{
  "crop_scale_min": 1,
  "hidden_act": "gelu_tanh",
  "head_dim": 32,
  "fused_qkv": false,
  "bias": "none",
  "moe_every": 1,
  "num_labels": 18,
  "optimizer": "adamw",
  "learning_rate": 0.00056,
  "final_lr_fraction": 0.01,
  "warmup_steps": 730,
  "weight_decay": 0.1
}
Rows from block 4 of a small multi-label image tagger, named by matrix and row number. Rows with one number within an expert belong to one neuron, the router's apart. Each number is 128 + 24 x the weight over its row's rms, rounded and kept within 0 to 255. All counts start at 0. Numbers have three digits each. After the name is the row's rms in percent of the matrix's.
Before each expert's rows are labels from the 100 images, of 14848, where the router gives the expert most weight on average: "strongest on" is what is common among them. Only what is clearly more common there than usual is listed. The data: seven-segment displays showing three digits.
# router: slot weights (model.blocks.4.mlp.router.weight, 4x256), inputs 128-255
# up: expert up (model.blocks.4.mlp.up, 4x128x256), inputs 128-255
# down: expert down (model.blocks.4.mlp.down, 4x256x128, transposed), outputs 128-255

# expert 2
strongest on: red glow
router.2 115:101126135132117144139166103130144155133191118088156146170123099119108114098145106136115132132103127112161137167114120093098174134142145114141118131171107135093107111130082125120118149125089128157144145184132127148112132126106105101075128096120147148147129058137108137137111136141100119076110108104110139101102139151110128105112156105146123120131184136075131122091153102086144111158113
up.3 086:073132130142097137141147127115124125155122136060089112093123131124107142082101123123139161091153104139142081171144142137154210125158119125099145086145125113116153042107138172138159169108132115137099127115089143182166143105156143156133094139126150126131166111123131086120111135136140158113118116152169168148109132147141151112117166154105135122127142149120122151119136156147108102093114
down.3 097:111151128142108130160150121116115145255146141145159117144135127114099118159077161133097149108112149139144117147122137125118145106115124130097229091153126122153107138153126127142104146112145144148127123141110125132170144151118100119118141136161123136140135144131174089135149146104122150127149158148106164124077113091117093088131189129103139123124127116122113098144096133114129131105153
up.4 117:107181124179122138131091111157126180113120168156068138164127089096100133116161122146112130123120117104153101135134161159115140142127150088162142096114163133141121127157096092122169136158102134104169178103134140054182142117147150169158143125126111113137158144109104146143121139138150121131125120131160149138133101138132144149118107153139109116124104088126131103088150144146122164086117
down.4 105:134120159138131122105116104135153147000166132098122142130124128132190100095104127118117124176144105132136118126134123107136160150144092173105061140128129125119157119119104149107151100113132110120076127130126094141130091134126108098114117125103132121122097119167113129140118113169118106100124140129137125149170112114109127147122138117145156082117104167129103169151121107094134127117093
up.5 080:113159126126139109130085113087106110142128113150126114097117105162104113109101144065157106141119104128081156139186173138169099142140115143103131121100160138114145166137138130158074173156139113120124126124135130121132153131114077131142106144113119142114089162162145124140126161165113119148145119155124128138099104107199102143114102122115142112100130141194084147140140145169090134106132
down.5 101:124139126085131130163145158134123121255109132153151125112169076155112087156148152143093138089125131140122152122151136137133114110118129095158209112150115100162107107175129133149155163116169104099146119120118136171119146133141128102119143109140148150142118123108122142133102142137106144127115171136156120118086128132125129108103167140097110138117127129090129139106129161142131146123143
up.6 085:143145116119106109149086169114122157142159143128111101118139110141090146141090152155111066117131146160130118110157156112141113127146127142125159110108109110153132168134121103170124184146134104131156118050148149069123187101136125139138110141131167153126123147162131117111123110120148122149155114127123118146104084108138145130133108154128139115106139110084121113132111154144130140089089
down.6 105:139113135133106129165145101121111106255146165145164111127144139115083141165124168126127125097108124163140147132129147120146130107130125110122231162146107113146123128179161076168152172116146119133135089140182117165146135143070106141157161124125133122127127107136144111110143135091145131075141132152121135103081123132125122078124150133135129149135099117119121124099110170135156130119137
up.7 098:109146149165132129126136094139142120118140131095135141113123089155133127084121151149123138123080163135095122061142101106165134127099145091130140136140156137163105154130103074138144143175093126089122109111165153126118128144141118143136104115124164123144138184098135119132119115124106130132112125093128165124116140111138155130124138189175112105114138117129100144110159169141090127140135
down.7 088:142108141148107129100156116121148163201163118126134087113110099127166078112147142118091130150113121163114136164159159153071123127098090116138140151138137131150148144171140105120103129117157155143113095158151102105098113106158126090118185114130154123139141143191132147170106148125101166139136134122145139160096152129112106117168138118114141104111125168130137108140123138179118113143119
up.8 092:164129130135101105139101142111096101155070152140125097166144105109086157174103154126152099073121128133124141173186133154123162121130120130125173103105122161144153154120110130148096135121141108095150127091127124090109161104131125144113107131132100151118126150154167108117135120085145155128153121115136093086102109172147094102155124118166085141086139135156104149134154154175096172075089
down.8 100:139148135137123096129130137123130090255136146127137117167118143130094126163110150103146115113121145151153142168179138107118114137128112101113190152149125146133123126153152092146120141109136138168155150142140110113077161123122148131137160131116091148111149108157148117113137116136135112079142140156138133152115099118122139075132162138115120115104138121098136132143124126152142160147115
up.9 080:131075138122153161135119142094086139145104152117106129160133082079151142097125144135128093096058128111138119149139126128145146117137107113110153115172163171151144112118108134150109164119122123099114157122091151104120151145106147116127121090129117124149068144170143102108129113120136150114122115078146123069098128139134111137162126149151121105079172147138124130096101166129125123148108
down.9 096:119174164119141122175141109141127137255090121112146097148125111118104132164106112082113149104118126152138124183123117100123138102132108109155201154154142139135127137151110101120118131135148139150142110138115104151150139145112105130122183127166120144145105111114157114121112146126113137142144129148139137131088136112080136115144141130136123148120113124108160103110082138171109123113159
up.10 100:158145158181123130167086100145126152124096178162115156143102111114090184098154128114133110151173123111158095152137174146161148136147119101154136136124139169121130154155134097111131112130128118105150172145142130086154108136095131170132103161099103128094144126103088152166167110153159117146132102119174117135109099137135112168133136175125132148130114091128125112132119126150119175074134
down.10 090:130160154110151149130122147149122131034130109109159123147149106144134127081108143128085111142109090140087088142155142118117122148126130119121081101156110089137129156129092131119166110108084163096117122138110119148160118146173085093120134110157126106119124112154141093147128055147112150117095156107144131132133154115134143154116069133142194151118122147101105126113162122131113134128103
up.11 086:099127152145095154163123114107114152170129110104131116137145127152087144141123157100093096099142138116137103131128101125104187121137149120123174098153096135146104126163131095142119157073149130157093145125133161117142143106143141065136147132104128180114115110146168131101128088120096139109095080123141128113134118132167098132114132130169153136120107105129123086124138148135133152088155
down.11 091:103150158121117157136120103132146158255159114138150091165182101117089152139116127112120168091095132151151120108146139133109115161131130110126195117171106139135120153135143100189082124124132135136107149129120120169156117121117111115128163103113112116150145105103142106088168155117103140117111160139133143128112135077158117107101130122142129137112118118097110109124117140108174142121162
up.12 070:177132133043089142137143104116138128134162090077154133114148157104140152158133128113140164084123126145129138157120113120121139093115142139131153181146111104105171148104148096131112122153127108111116073147145161166102149153139149128129121088120129117160139093130193116099114109186139100091138120080129134128097138078133157098132122131104094085151168144104155134185151149148112136144133
down.12 109:108135116113127129122136154124136130255144142108147095156162141111131107133142105135127136125135159149111161174130140126138120118159133114139227157150153156146109123135133123168137144129133140103117127141134102156133106148137138106116139139112119125144150140140130144127137104131147133080160159143136156146092119120100135092115158126133124145119135098100102116100119156140106145111154
up.13 111:154139125129128076137055155129139071109126156122081120150134114126118115160141101160146123123176138136089164157127142106135135100082156092120123103098137129127149164106115135101141138130148146108106115098140151114096155132145140159120102155087184071077145158139161144132138130113159094133162152144156140103123115123111089107154145107090086101146128133151167179107120113225136180117119
down.13 099:129124085107113131105121099115143123023109121137080177111144153112143148134148106095116145136112151091165125120099124151118127136104132138143052146113139125099096110134153148086100118142128123155163176118128127146149119110146135145155121080139091135134144130152097097131130137142097145144118124168103101137173159118117086179095157119154131140157096133136097131146172160120158124161157
up.14 103:162134140136142100104077150145116123099097132122117122131125162102118138152135147161147089150109172132119140122133144140128152124090152065148130089130130135146128139138121097140112137143111120110143146087136115098143115116128103179111132154173151125075156202119130136133120131111151096133142142115162167160126111135120125129131141155144114105129096126105107135131110133147128139118118
down.14 098:125082143136141153135095140145126162000113121135115138125111154123154141095135094103123108104133112126111115112135099106132119172146083132152051126127140130141139142116084137122131098135115119133129107122081149094125151128120115117112119124093163147148116119109148109124116122160103104136104146140126114118188127145174125196155105136110112123137082145141154171113117125098148123115135

# expert 0
strongest on: dark on pale; the digit 1; second digit: 1
router.0 095:127143154154128137117098131113041129163132163131092103113112140156123142105176141091148056118122148101104129111107149120169075122107084090121109107108120103145112163129134099117105138173105141083116133110130159081125132102143169167161117121127135112093110148134150145124121108130145114124156118117134134124091130117166141139173135120134098105117139129150129131126132123152137125091133
up.3 101:123153141153110171103138125114156072160135113144140116137113128138111156138134132163093130087159129096145161101127112141143128139140152097138138134148095137111126158104147123162108126134176129102127116161078154124146159122115143149088117119123147147172160124097124129100172116141105100104147152112103144121097129173141149153111162120186111090112153125111123091103128088121124145120114
down.3 093:103119136103170133154131135125155166097090122146154156122135142097147151141131162087147143156120133142114117130141137119098129113118115183074124158123128124102140121120098151154152119114147128133151110098147111116114107112170138104162074136157143107084154132170113135110062116121144114096128155119139108148152091144117085080151131150111148152096113133098147151148144158130124166114100
up.4 097:161089092180093084123127130121131131120137155120122116150135105124141119167124141111149102141151085159107155142137163144131139122149146110082148129117108131159124095125134156096122097134118109142131089124114119158072101122084162134129111137144104128123131118107147117159121124111111128137152145151147141117146123146092132091116140119127131109142139129108129160160108129171103114097166
down.4 103:126123180120119139125162119118124113112092138106105105137139173136143137143129167088109094130129145114118103143111102095138114073102139100128094113130069129178104137125135123118117135159134152153140167163136117139165139130158094094104168104115150103176104123109104121141126148131110130112133088092097143146117138132168166128125120100126163128081109153136140158141101133138147081123152
up.5 101:084136166134140103135151137104158122169176104125164133131125118163125126137149137103114158136114095122129085121157108128111134103154135139157132154123136101130120161146112164140100106137141144130156127179136110088185150162171102096104149070157142130153167110105117151149148183116139122116096128100115153108123141151144189096121114106136092092121116126103121109144123096077149140144126
down.5 097:127122132149134128089116103143126146112067118157171045167154110145132174116086118151175098108159138131147107163100107129157105144140123150144104130109124118111153137136099107103134159159137115082118105098134146117140121140124121115148144149130140111098156139120120109117132082137097098101150096145155140155096099173100098134129131127102123135108122148151143164102136104146122146122144
up.6 079:131096132168137181104157109127158057138136103117132128113102158153164087121125154103146145149172089127132128104108119148127126139125143101135104123161082143139124091113096153139120137138150117119105110163126139106098107139097121134145123134123125177142140105125083101144104138115122125149139115153108136149119139132099111135157149111131108098121144154144105111142148124117125100109147
down.6 088:109160122134202115127093085114143162124166125121172114172123142123095129119095104134133129119127173059113110128127125102115131134165125174135158148106162132145130177126144119135134085124115148142169143145114144088133128138133157124124159145099129128105142141158112136148078134123128115150143119107141138140129109160141126093126125135144107153135121118134120142111075136158096109151125
up.7 091:128155106157153120098168176117143152115140189130142142138151120118130143124148103139094124136169137116149095112138123109106122151118134109116123121127151107109120149154128106120176162100124139123142135163105120127163100110148153124110197138162147086097095112098111153161137090146129108090128073151118125111147162126128153137088115133137110128124082122132126088121144109142090107147130
down.7 103:155083152160133136151078131133096122111105147115141049120110135154118101186148125075166119121117124104156156142133142145133143109147128108127102097130076107164143132124099118132111126138119078073129098140111139154133150111160133168157124129110134164115171111121121109117111125120110105102112123120137115184124086123131146132114078166163092105119112143130107154153146173099135132086100
up.8 109:115106112133156093141115110115170089121152170122107175129104111157108125146141088131116135148153126133168172146140120114155152156168155159149109122133083123110141174117071151097107127147136135133137102121132096134114135126116114128140112172145158103150128134152121076150131158147115096135113116143142120129099087132040153137146142143128139141178130153127163161115146124125137166120060
down.8 102:150163156083079138071154147136125107136122150124089099121118134116143125081123108099121109134125169118111090082118130157169132094135112127145144145132140144123103113145210134160143104163197138144153131104154125159142136139121099151155134124141122123161082132125110134094159125155106133119117153103093135119141161139120098156133076109147122124141128136134132109108110137141058087140147
up.9 103:098172114123155102089139164140150126091137140130156128150098111105134148182151119152123136140138144147146102128107164096127118142121147150133149142091141138095094126102074137075109174138100141130119128113144102132108144119121154139130130130122163113103174116121127150154139080155086120154137109142116070133157138135097140144135127127137173111161109174121141133099114114163143123147079
down.9 112:121115154173151188129127099121119151132131132115122097063131118140126141075108122121135123117109099135113122126140115131099155120106136119145122103142153107160148168148122121142150074088161086122098144147153147128155065134124107158168112150125140152150129075170141081129133130096121112122135137143111172126143133114166154116102146103125162114102135110123116151181161146091110114087140
up.10 094:158129160163129070159125118140125164174102147093118166144143087148144144141106095120166113122164129120175134120141130115134152153112146151091179170132126110144123146132157090124121128147100102121161109142143113165125136140114122143137105156139143134124083118152121129143171046127119122111171135154144130131122092151078133137147131078116103098129150100103116134117156114147133129142109
down.10 102:136156111112147123105137127149177107060156122189101140118117145143137109126144143106137154143146077141089126131087109140129156126164111154143115122134136145121091123088193120105150099107113132092119135143146122137141121177160092128111156100135103156105095084152126145097107122130112143130101130138131093150136103125152120137103122105144160136139089114130106143117153134130128127107169
up.11 088:067135112143163133125141138139108167080161101124139123116115134150168120121146165099137128106138088156124110119151134137099118136118117146146090071155122149133137125129126149124112123096125137151122122163148139129157114127163122110133126091090186125203165134090129127153118170140124138097112125132120152123140150115187130134139155110143145096178096138152118127101093085086126132122149
down.11 100:121095139169135115155100152154099161156132162115129138173145110112093171127113095155139093127139146121137124118124137092125044134137103107133132101110147099147138128145078126096130112121140137090128095158156119111117150150100142146169130197153147144083097140153134104106112127143164156140115110136167131159111135176121099131147120141124154133115182114130118070129128163151108105078104
up.12 091:120118099083126118176162114163147142091125105140131156136113128109136133151131109121126185159120131102120113139146122146117119131116131144091108130129133098093107113162127160133126119114191113149145141133112126107167107083121149158108169137106119130157137117115118143080127092102111119139086106132131118124133144146158118120122144152166138145136108102121087157106106147124069135143163
down.12 097:157087124185126142136108139106138110143151144088130114113150154110117127146176120144127161114106129117142134133109115122135137139134105139139126073142120126140115154106152114139115097131138156130118154141153132158091130158105128118126084142122153096062137124142122088063131136116156152124127154132104187134118096090103099096170116132103106117132151135125165157162159097109145123118107
up.13 098:062080144123100113120122122067137128174124121124124156162106125114114148120136110144106134064092117156140124131149131129118154149149151142103127120141135141080164157160142168122124174119139097117125138128115158135124129119138118124120104153141127109175136111095100130110124120171117164074121114115138160114099137122103154094118138135144081143142135128084113160070120126163120133151074
down.13 108:152116131140121131109146114190165126114121166160115107115132051162100097115114084135120115166171168125097117140089075161116153102144135120148146140116109117163124129117103135129141066121178132091166115119120084099083164116118120121129127158164145144068105110136126151154136150104118110159107148132137135106139094143155102124117091069151103111162125103119079089144163123113125164111121
up.14 086:128088132148152083117138124151155128121142144129155150107140143135139105119131163157122117082147073137116177149140114137153125127124116127151078116135116120103131180126094153129098110154094151125135117154116123125124118078108119092113143135137153137163139117113123096185111165107147135155116148161117137087071114101078121130113168126167162103204110105086182153111115101091154127168155
down.14 091:141139169112132131132131113138103146133104134139125105160151121137109178122156114112102131132104152143116099075114127090162094101121105140156162142134176128156096136182136105094153090116099142092130149112159149145109121128104122107141145124096114139103100157120122116140159102170106118125180127137108099165152163165121072145154087115129137143105141138158119114127088136112127077142180

# expert 3
strongest on: white glow; dark on pale
router.3 091:132089153143117111144056153089112121161105136140095129148160128093139131124145143105117115118114146120114110188126111123126136149099124060068148119148117136135128141103173097140135134132138139096169126127134135122121105117133099146128096087131123116140131171123181143121104158111112154113146100140156145096095126132176134113119155165115110087118124134151165151152124139119126165143163
up.0 090:139140151155150145149082096166149104162132091099118142126136108143118115086151153139124095141148083130116124093100137170163121128110167133144129134135101135174134125116096097145092154189105092140120153152172115127124137119104105143096118134149112126185124118125153122103157151136096107131107137119130136136084131125125164104115129139157139143167133144085082140106169152086114138121150
down.0 096:115149135095117140112154108122108131153156112090138098132150160128144150130105104143088183127085143127158128144152120096125143096139146154140093124142191128110097122118163149127137116078127128159158130085127158158188113092137164161178162088139113106124101136083114141120096135146169125112135130131119118105110134115127165102130153131146125128111142122101124138175118142164103112117146
up.1 083:157153142099117158155083128102135157121117114118161167134153136144121153130149122139174184145106118139112133145124086129098137131125085129087125126139087123099180118146111142074106138117152118156131155163139119139100120137120094139103102159140092136174114141100071145107106147162098123106102091134132149165159128164111103106135138121112111158121088133147122114107160153133109129106162
down.1 086:118105095116127156104155121124127136124134125145106179081139136092131132119136069144119094108162157117114103096132124111168152141132101145179107142119154152129116151130107119135116126073145095136125113077120135142134152164116138119162119103163140146086135081116104135104178185128122086149126125090122133109091098155128147120117117117110165170133149165140121143151110139097158140142141
up.2 129:139178150102136171145105093148132100119139137117107119093095108111072126105133135129144121119108091124116105071109177132168124130101114132156095127123144117126139161164152122108134136172153149132140113109181115134101139151128171123152111146150125123129135161138113119108188124165092120161135151143111117159127144142141156132129101131139108112145109099148129141094174164110142133082097
down.2 118:144136116161144141089093143159103102148115124107102107162115129154111135159145151127185112082123128116138097105109096088145146128133153124176151104101156112112130151130129140096091143122108125132120072113147105150114208168116174129107127128122088154175145140146151126108142116123112101155134114096140111118079086124122138141163135095143124084138130109198115179133081164093120135126128
up.3 126:100132107099168171155089059154125109103124120074104111074107128119095116107149129148147125088112074110130080108110128114149096121133126132184106097116162112115110116146149137136100145155141120134144132124146148126134114114136122136163159146118117119127132134146082084154181155171125121160120163142091125177111097109103157146174128122167135087132122132143145131105146136079124128137132
down.3 122:118148151151109134121123122129129094094071148117155134128103114141132110171134150140151143124119172117131142110148100105153143120113111103090122093119122137161143162144095110125117116113092198106137088112132115159142172151126124131117121143109142125130143153105180134101115141104129076120154090087108072097095148157152143126129158096125090112145137114198120132156071139143122135119074
up.4 086:096127123148064135128138109140101110116135079117126132133131079119148106129104166100106135131112102143108098137150096130077124151154143147137155129136128087165148100137147137152099119155170100135154115146134136127155141105140106103092113088120153170131131128114164092130106116110130125163085149111122168132142110128183122129130126126163138124117143118108080136121128168124120127140169
down.4 094:170153136086129080124122136096135098120097115133122130163139130092133111132128125206157123166143145092137155113125137115127094083128119124127137172133094093106127132112153135135132180097148137163114124104109112074104140146110122177130150168136145126131087156105123146100109127127125146111143131149127098082114135135097163149129152161120125139115109113091164146130138081147087110104117
up.5 095:142091134131131148147108127116115063103135116140124164077127106154143110152135112140132144143168143146143142063124131149142161135155135135108155145105115122166135121178127145185102086123142142118134153160148119115120130163162079127097130163154100113128132109129135145078171111132109087119116126123115109134140138108137107142107171156134104178114100122113093049128172144136144130133127
down.5 094:152139133125126101144161138096150131167148129126114122148186142127117149136101172148134125133127098153123113120167176110092098131134113131154144182097163121103146134093171109105091113131124116112130121096093148159123185143093185147151139107130131090121115088116140097150102157132140167110169144138142126152105108132086131097126142096138126111148126110134162195140097172151109155112129
up.6 099:158142123094106165124183124134123152104136133142148168104131143128129087115133135161078180123143131131126112104151127176101141154144131140128116131102136127129083160142101162148105172073172117159143152136143158167104146146155124158123178134148110102130117091113114151108146142199106125136123110122105087115176187150133085147139092137128136180136105142139119102161133130086150079161152
down.6 098:141136133081118103138096164129149108103159118106093124159172114149103157119153165131156137124159128105129095120101119104098120145161118131127131142126119102117184114105136129108122133192147087118130136131120089141084146170112157168106148103155117159133133114092095136106100132108128149106149121111131146137130068120148146100105126101132143090144118126120145174129096141133188174128111
up.7 096:158141206092120128164133123108103128147125132121146160095101118141137107103107127124114179129118165123155128096140137144141128126154137118096177132144154139109141136148162139142130124161159119134094120105132125142145161140175136160115155167127115121122133118065068138092157131134118109152119127131114072107149159122132131117118130156167115197120136111137134098142151183142133110134139
down.7 101:143104099137122075128092133063129117126120108154080122170169169148127111151143115164117147133194112128104098147106133114122165125109144130128184184059146106103094089139095135088061134144126077132131131162129143174101138149091122122134115116165134151102115129129105115121117098149122148132149155144118107107117108118102187134161130121124165086151097148121140097105123144115164158143088
up.8 081:146113080100158103105121137133189129102120152111101146102097144145122143108117113112166137130094147126102168109120119129154183163168110128105121172115152166090174142133116138123087157149122147179117109088119123144113128129096127159162140166154145135125131133130147109094148107128108124107123136160132117164146082113086143135131088128137126126116108138124144113130122095132093103126086
down.8 094:132141185132091148146112185132107156136141103160129136135182142154172130151122147115122089130132150113123127137110127124166153130093135119103147116115092107108117109124105090141174100115101122118122158143109128083127140162143119177096148063115082148091133128109123119164141144130149137144154170113143142124107139158186121150115125064132137129120147154120153106127121125097136156128125
up.9 105:158122144129178120101119154109112105097129134138131126134123156156136142161107102127155108136157126120111168122129161105152102134116135106094094109139117135145142118111149159099127113107140147148124129150161151111164143084087117108126137153148142108120088111152159102096163138112120120080106150160119192131134133137098128107142101107110112110122126125142156095113159062146135100113098
down.9 089:106124121127122145114179136064110118159186123168137116135159150132125128118103091156103135150115112110122146107164203122136125104111115141146150141159164099143136166085110118141071128155131138142107121156109170131134100105103108096108132052105119163112102070106181083157104170124111142147107090173144134113154142118118089110106141148124134150148145107125109113118152096131123142117153
up.10 096:129143142113136180153089127105100140119126132107141093143157125102085142128126146122130117147146126127113133135133151113130121134099097172187139171125114124155107144141085105167133134106124148140128139146173145089099123140156122108145136072130145090131110143135100191152122118133143105114123111126152137111111142118139109143144082169131140119173139135130118092139143169093135135163098
down.10 091:159106107110118113080108156144174106102133146146128120193047147098174108111141138143104146111133123126095143085115119150088135144151155129106109125131142126098153132131160129177114119137140106173094121112109107146109170119128126142155116147114107118140109142116131099148114127087133138081167096125088095157056103104122138119089136108156146143111119157109127135141133130111101110117171
up.11 107:142131113097163108103107072102160145136106144198147119129122158131110148108145090113207148131114148119114137159130138069109142130110076102091108127105152117045103145169113139091089116105114141102096121097106099155117101154128127085166109160106155149106097149138125089133113102110155137109107094135135123120144104130131115097161113150118102118125110148117143113171138136121156145102083
down.11 110:115111148121113184149114100165099124143145100122100140085149128140160099138136149125107096146167116156153144087132097160121103110129122127140115103130093136143118088098098134131145107124102115167150159146104169105139118142101113107053124109133103163145163091122160114124140157144137113110084137110142165118131163138154122143110129127129177112102131130126127100109148106123176140135131

# expert 1
strongest on: blue glow
router.1 097:112112157119151144146111119137117153169119119111102159143125091122131178084130184093118077117083092145122123117178138107113093135126122124140130124138133135160125124134148150104152170166131112076140132129112138119078113108118139153147122122153119114180131116121120075106130115140113130133171084106152149149092173122152112129097138130130118086132167150154115150107122144152095164143106
up.3 101:157151165137101130120154129141149134147145141157128118114120169098115124134105114128111153164125121131171156138110103127125133108133122132177115137139135123134125152107121135178109124092173156132111095138120103157161107124107120124106145149116145194086093116105163138158075142081150131121103099156084123095117119118096118142119197110140126176146122141121136089172140131089137114165117
down.3 088:106121154085113148136119129126119117126128136149121141130133147143156176127137110125114114167128141161135156128132146126102067108131164113122110096131140125103108158108157162116174115112119124138124149150136161110127092111163149092088117089152164118160100145129081136098152137138129161150139124107100140088107166155120175086134115146137120137116140151109109156110087132106119143106140
up.4 091:140110141145133112156120146158142107151165070091132127121116112100108134126041117142168158116176131148114114146099106118132121118136137130132119115120122113152109112128133098143082155088137170100135154144130106120112182141114156117104113135122134157110127146125141115127163134123154137131070156123115142070102119117134111069103147076109168109092094135148133165116133116133108151127177
down.4 101:100138135107130143122107115101120106081116136132137154166153133124120138080104118175110127184099084106121130075106139109059072185170127129151099115146138146096130150159149198120144112104123115126133113155129134121115091121124079106099133125155143090131144123132068121104114139161131154126153119145097126116093136134098141122141145184163089143131134152102162134144128133103135136147119
up.5 098:157094110087182146097103106149133136100127146128145122115122135117133159140200098114117166156154178105144133173086107129107137108148151116120115135168167103103091138161107112131164103110149127122138141151111149158129091155164099163128152129104153159154118133093135175070152136082135103109106118132123148123171145117136080112152113145155109153150118148094103097121106143114135116104138
down.5 091:134088140076146096159115132083115166154172142104143140131118145114133071120104137097116162119147124125177175140147126104162070162138145116128115116162137128136111128071146122129091153115152156137164121136142152101125126091088083113154106172121128125138131131124118108153108119126134150119172137161099111069076144106069090099151158119106099123102106134113139161106081132143127131116168
up.6 107:115169137122119144105122104142166142118136118133150138124140136170107107152119092136141164158144160104157136142113149111105155126136143130172130123145109110106117117118100128112097137092166159173128115117098104167183149128129095132093152115109161162127164108094149147102071116092151096098103148127106129091146124150118135135119142123125073193186120142121158099114171124130130132157139
down.6 084:145102114120205196144150141108162093124108114113160108120106151169153131138081101147118137135099160132139125172154154140168091119111126153126102135146148145151144143097144176149115127158131154142131084110141159168133129152109136113107134138133101116168163127159152156117084088175133124123138139140121116124121121140148134146133133151177148121147165138118118106126145113079147192161132
up.7 110:142090127139078116154082130159124109162113120112094171150141109121124116176098132157127147156131137105130116152118118114130129117127120130127150120127091133152097140086143153127154092113143159157138130140107127123127133093094104127112157127110165167129107103107157166129112142064142133133147152122141174083073091142086125099110164149087115138115140110129182125150152136120100154117181
down.7 109:121176151129159103099116155158133119120114141123155128076116162135192120106124109094154134169182141128162127114128105140095109139158128132128109147142122135121147107142128115125091138135130140144090113130120132153178124128154168158125104137141138111107120183145118100148132155143113113132105119131132100120135113147148093135142115109133102140163111157175094125130114107122155093150105
up.8 092:122124137156108147096121103163167128149135155141123132141127059121118119095105157144135122127132122129114162072120185158119135070139122150127125103129144166156117094140083134139096147155147132123121152147155166092122126109108114103130156165104182150113085080133094158089127109131142116118152158114092101136123129118071121147136116131109172123162132138134126139170178169154103138133129
down.8 103:140153098136117097138156116098188078091092108129107123146157113148142138101151107148153176144102148113129113092089098104125159171190143131129141131143165113129195154102149151139148104111121139164138149130122131150130106122164162112086153108137116109158144105170142122113125096111126158121075123076169130115129116117127160163107123115138132173134135146121111122145161095112122119099119
up.9 102:084100104125146150147102120102155103119147092081137118062114115140128104117100119110107151139122145117158087147140116158106080188123141131102142131132127109137164162076151147131133139130152115133124132118129097108162131129116105148112167085133107142152127143122165090144135138114104107099113109085116145133121115114152148145114180137192146176125094129135113141070158182104119128112154
down.9 104:135145118123116119110129157139138158146170119114143148164105123163146106108092110185170094088146120115149151099143199126137161113098137132140093117098101163120136124139062109107110158109111142125122064157147164118122155114130115095148088141131128141130144110129089163119116119149172107113139114186090156116113119126111090113156125128113091124133141146115146131121134107159143103156088
up.10 100:101112090118120187105142152141126145155158133044117143145113090133123147149106117136109153127168079106144103150140143158119119131141145131087136101130114121137133166131126145130134127146145118119134155119137145130146111110146146132134121079121168160133132116135146131094138127103104115123124151145124172145096103175083142092088112148104146136135167111084154164114170173139111113102121
down.10 109:120146107116092110155123128157172134083148119134127115118152148121141132147131117158066126165122147132137091115080096094127123096118128179106112138145097140126158131122156135117110130058112165133156095152161119111115162116140159105099129099145112089144084146145117086186103109163099135128160180085132126182154123163123138148096075160080138143141129084142137108126119113106149125153088
up.11 096:142108115170122105116121124118134121067097129100205144096131144135185104176139107136124120143109128191173131119121102141097127141099135148117145099105166127123129081181112107143112166125084096163121138117136113127131109162199134138122107125105101110112136131138104125152078124152139143135108147137150090145166141153093148125127112178125131152136114125103112105140129130138143130106086
down.11 097:103106122091129156134135126134127136130144123149123104117147135148077125112119132100094199157140094147135119183132117139152148105137116099139141139131121086139119136139163156128127138153135115104127133166129155121117110098113105122143143093141130134096097082104185150142135128135160104122132200113145150184114099117134133125107135092131181125092140126116146124132117150119128122082186
up.12 094:155152145122111141138073133173130100159123107151128120155118142100124114166128113094102180115128130108146114133094104079147144086125109171146143118100155096136143158156122113143144135073128133150113143133133129171163111103175068142137092134147111129120105098153141197085116088099125081123134152111132134164096139144135108120124134160134065131139167162113128116148138146089101127168115
down.12 105:124103100147121115090121174096189116149144131120157155139100128157144120070110149127166127112132089150121152113188129134149138150120127123063174153134136169091117143136138110116128130138134133128117053134127127158143144135141116109169131151159150133116141124079098142138119142123094170141152090142115116087107103121145150100076149149118172098068102099132123110126107143174126132140126
up.13 105:113083118127149134122141126145130158097087186159171129154107118099137154152158128146139112169088119167154158132137152120152116129128133103088168130150144124109115107180139129129135139084124126122135112102116155132114081168101127144131141161111136099113087125151120157101102093145097129137147105186126107102171128167080113172122134159099103138123162117121114096139093171123100081101101
down.13 110:140154078129062126139125120080102127120112090113133114120132142098131118118110140092107150126141111166131122097142110151096139144062160165125171146140092109144139115086117122117152145137140138135117137141159132151076129112122119132106141151105130117144088135123162119117097132147122148124159200077190103146127132143112153121127112143119193130104088084102132124136113146134149131125157
up.14 098:134133096131118135128150127130140163102102171136144141125112135140137148163141084113113127163100113148103142134144180120111127110122134132098129114098184123079152115166132069149129147127088110143124114122110152145107099149114130144149124149111123117128099141121124141114092106137116124134128139165156134127156170153080158146138108161108123170126125104123166106138112121161134090083076
down.14 100:131106111148068158163125147131129142107159120105141142081154108096144137153114156097107151120130103140157113150125110133144151128081142135104155150116072144176148084137145120148083157089123108144102145173143118092124139134142152104092167131170116123122091116120155135158140123144120135123145142062185130105168119109115138106099106143126178115111136114134108109111113136126117135099130